Weights of a small masked spectrogram model.
Model: encoder arch vit, encoder norm layernorm, encoder activation gelu, encoder layers 16.
Training: muon at rate 0.0044, 7600 steps, batches of 384.
Data: 39062 training examples, 74.7 epochs.
Rows from block 12 of the encoder of a small masked spectrogram model, named by matrix and row number. Rows with one number belong to one neuron. Each number is 500 + 40 x the weight over its row's rms, rounded and kept within 0 to 999. All counts start at 0. Numbers have three digits each.
After each neuron's rows are labels from the 100 clips, of 14848, where the neuron reaches its highest value: "responds to" is what is common among them. Only what is clearly more common there than usual is listed. The data: synthetic speech, music and everyday sounds put through simulated rooms and audio effects. In brackets: how many of the 100.
# fc1: MLP up (encoder.blocks.12.mlp.fc1.weight, 640x160), inputs 0-79
# fc2: MLP down (encoder.blocks.12.mlp.fc2.weight, 160x640, transposed), outputs 0-79

fc1.105:415550520488495523531504470488530502482519538502513477502545529548519509526477530456520425518496488440487491551587525556500447509415505426469465507567490453512573583544507418554462478426552486466543454525497608449491566504415507424553514469
fc2.105:531495469489465456508492541492504468501604473484523459523543594575572568543509515445444471435523490513454499547552527578490464488486496457463434505468556483445535504562521467559485465487543443523548471478459575523447513445442537475543513459
responds to: everyday sound (56); dry (43)

fc1.348:475467435485524528536450532497534492468456485499464418464489488520513514453488557519603479537477546476492528555484496543458501461458517454479433569479530489435574517461475480415499486504475546502544545464499495600488465488503531530566474543
fc2.348:517459412467500496463491480485567476397486549535476487569566574532514550529465471460470436521445471507476514598462502484495519495602582448528537507505481445440473492492600491512531575515467562549517488493460490588468438486559467565443474523
responds to: dropouts (100); far (65)

fc1.224:487486450555491473514368530493473482461470459462508520548551550489542510424505505583486438540531521546584544442401546471495502494515451432487469536495530549437482428462428526537493486530493428518490597498549609410510458462517509458488558519
fc2.224:569601504468462490502547534454496508461480483533468492499452518511522514584508532491534500455538514480517451567436359515604510503466545525464485535405529493484476500484567460499478493510506552540440459464519468553481491479493502453479484469
responds to: long reverberation (82); drums (66); reverberation time: 1.2 to 2.4 s (43)

fc1.0:501485518502509485430449508523473553460431461502498500470518588459509522520479533498528409533553475481510471511507478515488530466502474501499456507452568464477489463512448424495467493495438475461517457436544459557481491519539495427490436431
fc2.0:530513514422433529550538503531535437465491539514484450515475435605466450496561488518472520436458546503510491488505444553445438506485564506529467415577429523413497530514548481484512495471550522477464482496431551485527471480489500504496530525
responds to: band (69)

fc1.221:486521519412486482392494504462508568496503453586500480491483459450530524469533468500523472536389513519557552530512459437536492557534495557483486516509499448504470539545462530541477537553544499508484476536459492485562507488546556462539494532
fc2.221:536501510503524475508503564515385499516526457466527488520545539497452491457569539564553546501585453544446474509548476444513435506488430457463481575434505443534565491556426491469500464508525493422523521517506491447504492439480494512541552462
responds to: dropouts (58); drums (53); reversed (43)

fc1.365:416445474522508461533520534491553582493448481487465518476511455497617557469569520518515547531492486454503497473555511554536466514496488507548520476491482494548489503480455525442484485533526509496503479492465527453454430466509489548411424572
fc2.365:507407512500469427527515530567471535495475443538496470475551518551468421487514461505479513476509527491500552496465409376472472490522505516481481458524464453474513527554511510571513509478560568417529578521458492481490562530442548553512512464
responds to: band (57); wah (32)

fc1.635:462495501535551484485501494556474496445503544469514464442435487538502471613484530472522513515511491467623514522524486522538489488495498478491461536468469530504479492485493475504558430474560527435496512515514491443394538478501511488517534496
fc2.635:479475425527464564510491546515497414487475490584486457507491478452508530543492436436504501469521547509473502510502500552502512458593530445539520480501515480500485541510459470455474472612500411504557510445455467590560482433547491528534519459
responds to: dry (52); reversed (42)

fc1.446:457521565491491492464499483447449465577523480497487489503407458545509463507548520508493432504548542517509565386498540535497447490586487476486475506505591541479513536465505487502497498487461449459509557534498533546578504464480464514477557490
fc2.446:530461485493540544511567495484491524500523475504525512556462480418490610489410487503458497532519509602469500504498483512527524524459534466453636534457509551504532543494421434476499506515459586482479467490479461525518512447537516430525491474
responds to: long reverberation (85); distance: near (75); speech (60); reverberation time: 1.2 to 2.4 s (52)

fc1.175:504446495524435449504512530513478553521475501461487517484556567553493506515480492552520483514516591531525417388475512515469544570499408486519537478499482516442484422533453570484515562425510497507531559534453502530526517485488499493493517443
fc2.175:537583483458516553467506503496563456456543511580544460538477471482469510510495513525490515424513561535518534572555504482480531455491558505508500499440540521521495530465525462497485449555514481492412504426459523524489517483564579499500436461
responds to: long reverberation (81); speech (74); reverberation time: 1.2 to 2.4 s (50); telephone band (34)

fc1.498:500504470539435419466581500588452503531445506490459488512480597499392533502534554536610479471524387504547560520478546511502535488451486513471485482537468416462466495509530506540458502441512421586537538522529506484441495476518545490577538536
fc2.498:476491525485512485485530437521556511515442544499492445527531499501427493457559500522621466481536563478486463497576491541500461510539502517526547438557445569507529544576483503489524460580453442496479490482449497564530454467474435509404482492
responds to: dry (46)

fc1.176:572461519520517502479531488457537508515500509475499579453476424535499520509551528392483482426454476473436483504499545521448531482542476484476458455480468491546521393380467582460529517488528516521549521507483389536507501530552464503554481557
fc2.176:500579491481512482466531449459532512619528566508537453477474478443565523469491572531551524507496428541501542517415455499496466517529518494459487509543597462528582563523523472541506428487455515506552540555508455461533495514464478456520458474
responds to: speech (95); wah (40); bit reduction (33)

fc1.117:512458510553528452524526504571512506500460501460571494521492439519472469539476484562528549465555451549485547466531528473467542451468491455439501484459471495573590443535519491524521541536481489523510502578454544488510528512514512536474517449
fc2.117:478561479453452519515500543459484466508544571516455434495483517527534492512482500519440507457459448458470428515482425550498532523561468531542509523498573532461419509578516488496608557537472522498517494476538498537483554510489448479520515517
responds to: drums (64); number of effects: 0 (62); dry (49)

fc1.190:490487475579572511469500532466455476530467490461535508514509570466513498524497487548562536560497520497439469482493539485523490510477522462513555449499569598577476453495499491515529371522492557522512453469491434427467455462477457432460457513
fc2.190:462482501500522499489391499475435465566392467527482602573515500518521587512533497475516495550541436467480468476465428440500481464540549526476548486522547491554536493537528468522494512504491486458432547523486515483507455492514581458473470548
responds to: band (77)

fc1.480:492459554509516489498500478496474516587496472481458499450464536520489497486504551498479476459483532519524482474464517488498505483475532506495412411434478477471450519477525552472555469477574500579561537490599440534532540434584422507540507450
fc2.480:451482493478539504565555525486420473514483461467469555543474468485500561449458548486549504458539479524516554531534540433580511477496495497384379428461536561505542552522567540565524527529526480498525489482542446537505571457463447463481497493
responds to: drums (77)

fc1.144:445533518531484461501512487489489490527536482490453494486471503434503521504470482475469568522502501470452525459514497499466444479551437485565459445540574523428455548513479538485451476420524509422494525479529548531557418472482460421499469500
fc2.144:464504495574462517436508527500460452443496566516465429467590468532563530590450511496489484476523472465548416516535481585454510555523486562553477506512495511484468468529462489506535448552457451581459446517538554479478505580453484498452485492
responds to: drums (63)

fc1.235:538428499460485496523486520563491553452515457481497465477520491481481507457497535479460555472447574512521437435438426454501520523550429516518463488437508459474500537515483515472467491455549495541505469486473521467532484467452472580463469401
fc2.235:499558431525500483463469478457470467553460501510468499526494415411495540493580543537497440494552457461474472514562449531452476517527556496575509573425430545497526512494465475451516528555533460491493573479464450542470480554565571502486554540
responds to: speech (56)

fc1.253:491494525488537465505494548502506522490563498530465517514492469622598428563474562453499495471453564422472463440492460417463460470465553486518535487478517428563482482519519457502567458517468455505477526476478499515526536468479556574483536534
fc2.253:527487517514490496444497529469485544500456556525473543487512488483477476486533522494553468445492551592475496453486578513550445504479518441486542482510453577464482533506477509423486512538469466486498481584473557497485473487421540459437401568
responds to: band (51)

fc1.148:537488493503502436511536488599473489519517421464539553524502547476546527436488562577501508490522497502492471500519477473418516561504511475553439566436463449478560534455488436523485509431524511451545568487510477514498497429484532529484577504
fc2.148:430512562531591505534475469384535520452528507433545547465471433496581483566485498449548539498496511480484520433528570446501580510477509414473519534552539513461479452527509425482522531525476574473407492456548475496548564521547434522485506516
responds to: drums (66); reversed (49)

fc1.132:539466438495497464466560552496546566524544528483557540457443526484584488557530487517528547422536553481478514493448473480454488424489528456467520566524500511490518463439414496491524502561545476553524428507536522453445481567516527559577502520
fc2.132:529516513500500546484524462486502465493476447564525567445466551475517552495537513494567580457522505526565521588466498458528514424454520580546472452512547454547511486436520446473436461452500460463524516554519495550533472492476493497541448393
responds to: dropouts (69); number of effects: 3 or more (40)

fc1.33:508498527437540491460595471535514492483529414549463521515423463562505480457528481523492499476561539442583510408517530497528466458524541484452495480436426520525607467496477495497482450487478471441551483505560527525445525518483542417447482413
fc2.33:527460480516502522516542412496411527527450541521512569504570430522532512490518461518505496559528522435412458484507423486506531423499386506488530514584445460489513548452485439527467476518463457551543510536542478480558457479481536579466460542
responds to: speech (90); long reverberation (74); bit reduction (58)

fc1.11:584505458498431494529446488461456463434514523485531526545484443529467500535446520504483585499461491526507483445472516470501479460483445453481525519552459548528551469534520567501411432514541465503428458476448452458524488463509490569458535560
fc2.11:571503499566488511461501449530420426456473555465610505530504457519453525546480502483523523505481502486528524497538473440508564438437472533447519557486497444523568496418608510513444532464492424511578482475517507503579583529489502529476455507
responds to: everyday sound (55)

fc1.551:570568530551514534489511452562437538494471440506512504509505541511483460439491512542517489416548535497495445547497437450521489459412506477495526532429541504531496507524379495514533442416491490516512491487414512490543540464496438479540522518
fc2.551:508469427476494550540492514516511482410486538519467481517546425432474516553452559499516467544483491518541499544475481539457486531546521492519514520562549552481544551575524468449439463639406458500492401429449555576515465502488455508480441505
responds to: speech (86); dropouts (57)

fc1.481:492499535424538455486500482475495473465525551483489513496510537548482476466522511464548431445417493506524453484492489528491478541453453476418504531424592452606448490424552523495572511447482482519495474493598522445528555450561538550519532523
fc2.481:424535503462478555461502432510475511473547537541521499474501455485435502520455495484458527480455441492510455449516506531458450506437545555509476485496500429470511545470466503511507501461489495438549503513505603462586564472526546493507518552
responds to: everyday sound (69)

fc1.81:524490503505523535509511546532466490522502497500537495418523533548457471486518518465533465493382473506512465459503607521521552512547564509471550468489419515482526484473496582558477468499485516373481566479559482527429481523511488500562546446
fc2.81:486451473511554463550527416523430509480487442520496494540500489569536496471466511521564498587518537510524508463519622492505602507409522523488593535524548483535502510474530467477486512480515538449536544444529432467420528501564402571452513501
responds to: speech (90); far (65)

fc1.35:503532437579446536493516533508433496475482543465459535484504433499546528477490497440514441416513524479483532444435485577535546447515531493510452516496498524465511461470458506563538468475492529589566512475547448465408453477474504558474528519
fc2.35:515526482410452502539463482527511459486459468531468497485551513485477459543487445599516515577559491465432481520510427520513488437490469429396494526486522427478483482564546487471518510536471468428540556558500470592493472517496529488588539460
responds to: long reverberation (68); drums (51)

fc1.534:523540499448516470579512558508487470543448479568526495516470509457462602569434485560522440490492541429484464476461577517474483483428502454434492499490499512513524491569488470531434475449481501543528484482458477540515462428566471526471520479
fc2.534:514456523564436548469554505483545525458479482417518462502489499586459465552544514478521502472460481518487515525443465485546562468478524528565489519480415503443535496407476537425516550507453515496457523504488540495521558592481520483474508558
responds to: long reverberation (75); far (66); reverberation time: 1.2 to 2.4 s (48)

fc1.607:496496489479438461501453526455518508480595496607416469554451544519474494494552483418526477526484463504489485541540459449459498556536534492550453577494474529537450509477488446522542512523462502480535561480462479508446488481410468533496447547
fc2.607:513463490563519518447506471565491457506458516441540448408520457514449512456481497507462527525564471453475519571518492503432527487404456508527482500553529525436528493481490541488475477501514487512487471485536528487502591548444467476459476473
responds to: dry (67); reversed (60); drums (52)

fc1.233:485429481468552523545513482498493436530464479519434513469459457554522492501522520512536467433453524494445543497451470546478520497492467452568482518522497523410502417474475450460546518533442527491454451508452586493511515569473522542508486515
fc2.233:554482467457485548511532519487508516425470456469465468504529503506482540535496496490488446501518539543447509484480560535504442529486565549508461593457497474459448440491526448563487585460491513594549502522467530522490493516519495551448476501
responds to: dropouts (100)

fc1.618:565471511547553470429534520498426541468497523483504488555512462441603483555521529509478454480512447472529489521506486518431499398543492456467451553548416461482535529532488475511487524512513522468495493506494511480540478402483425563567484551
fc2.618:428472509520534492507473469543551473505504493497553512537540549544404473474479511524541501496574539451453465490511496554506468512472450417481546494472508498579495430468500482482542481516530565474496500482557526552491529497498461428498554504
responds to: dropouts (79)

fc1.219:473429527538549465516501566480480500513476487481473489433452428464480512426481500479491575501492494465504436475504508565395582513527451478486463420507480523590499509526491429521478452497489523459535520528485466458571514532483453469493535505
fc2.219:549527521473452532489459453467494459493567544518535442505546553532535499507512489514490547553579509549451450592461462535539446600485572477514525504483524504398445478427479469472496540534481487516466504537496468517429467528451590509460482499
responds to: dropouts (71); number of effects: 3 or more (32)

fc1.215:517485538561557581480459475485475518463565560484521444488462507499505474551481470542542503566530426477477430520502544518535503473472566524498497532515472448488474487458521478564520500551568473561557569465481519521539445471487586507532500510
fc2.215:539488453513462479465514514507496529429491507559507534517549408467452540509460541461471476523480519522485597503488449454482562528551422534506558516425467433511551469456451522502529529556516400384512438486491489536510517516490503543484497464
responds to: everyday sound (69); dry (57)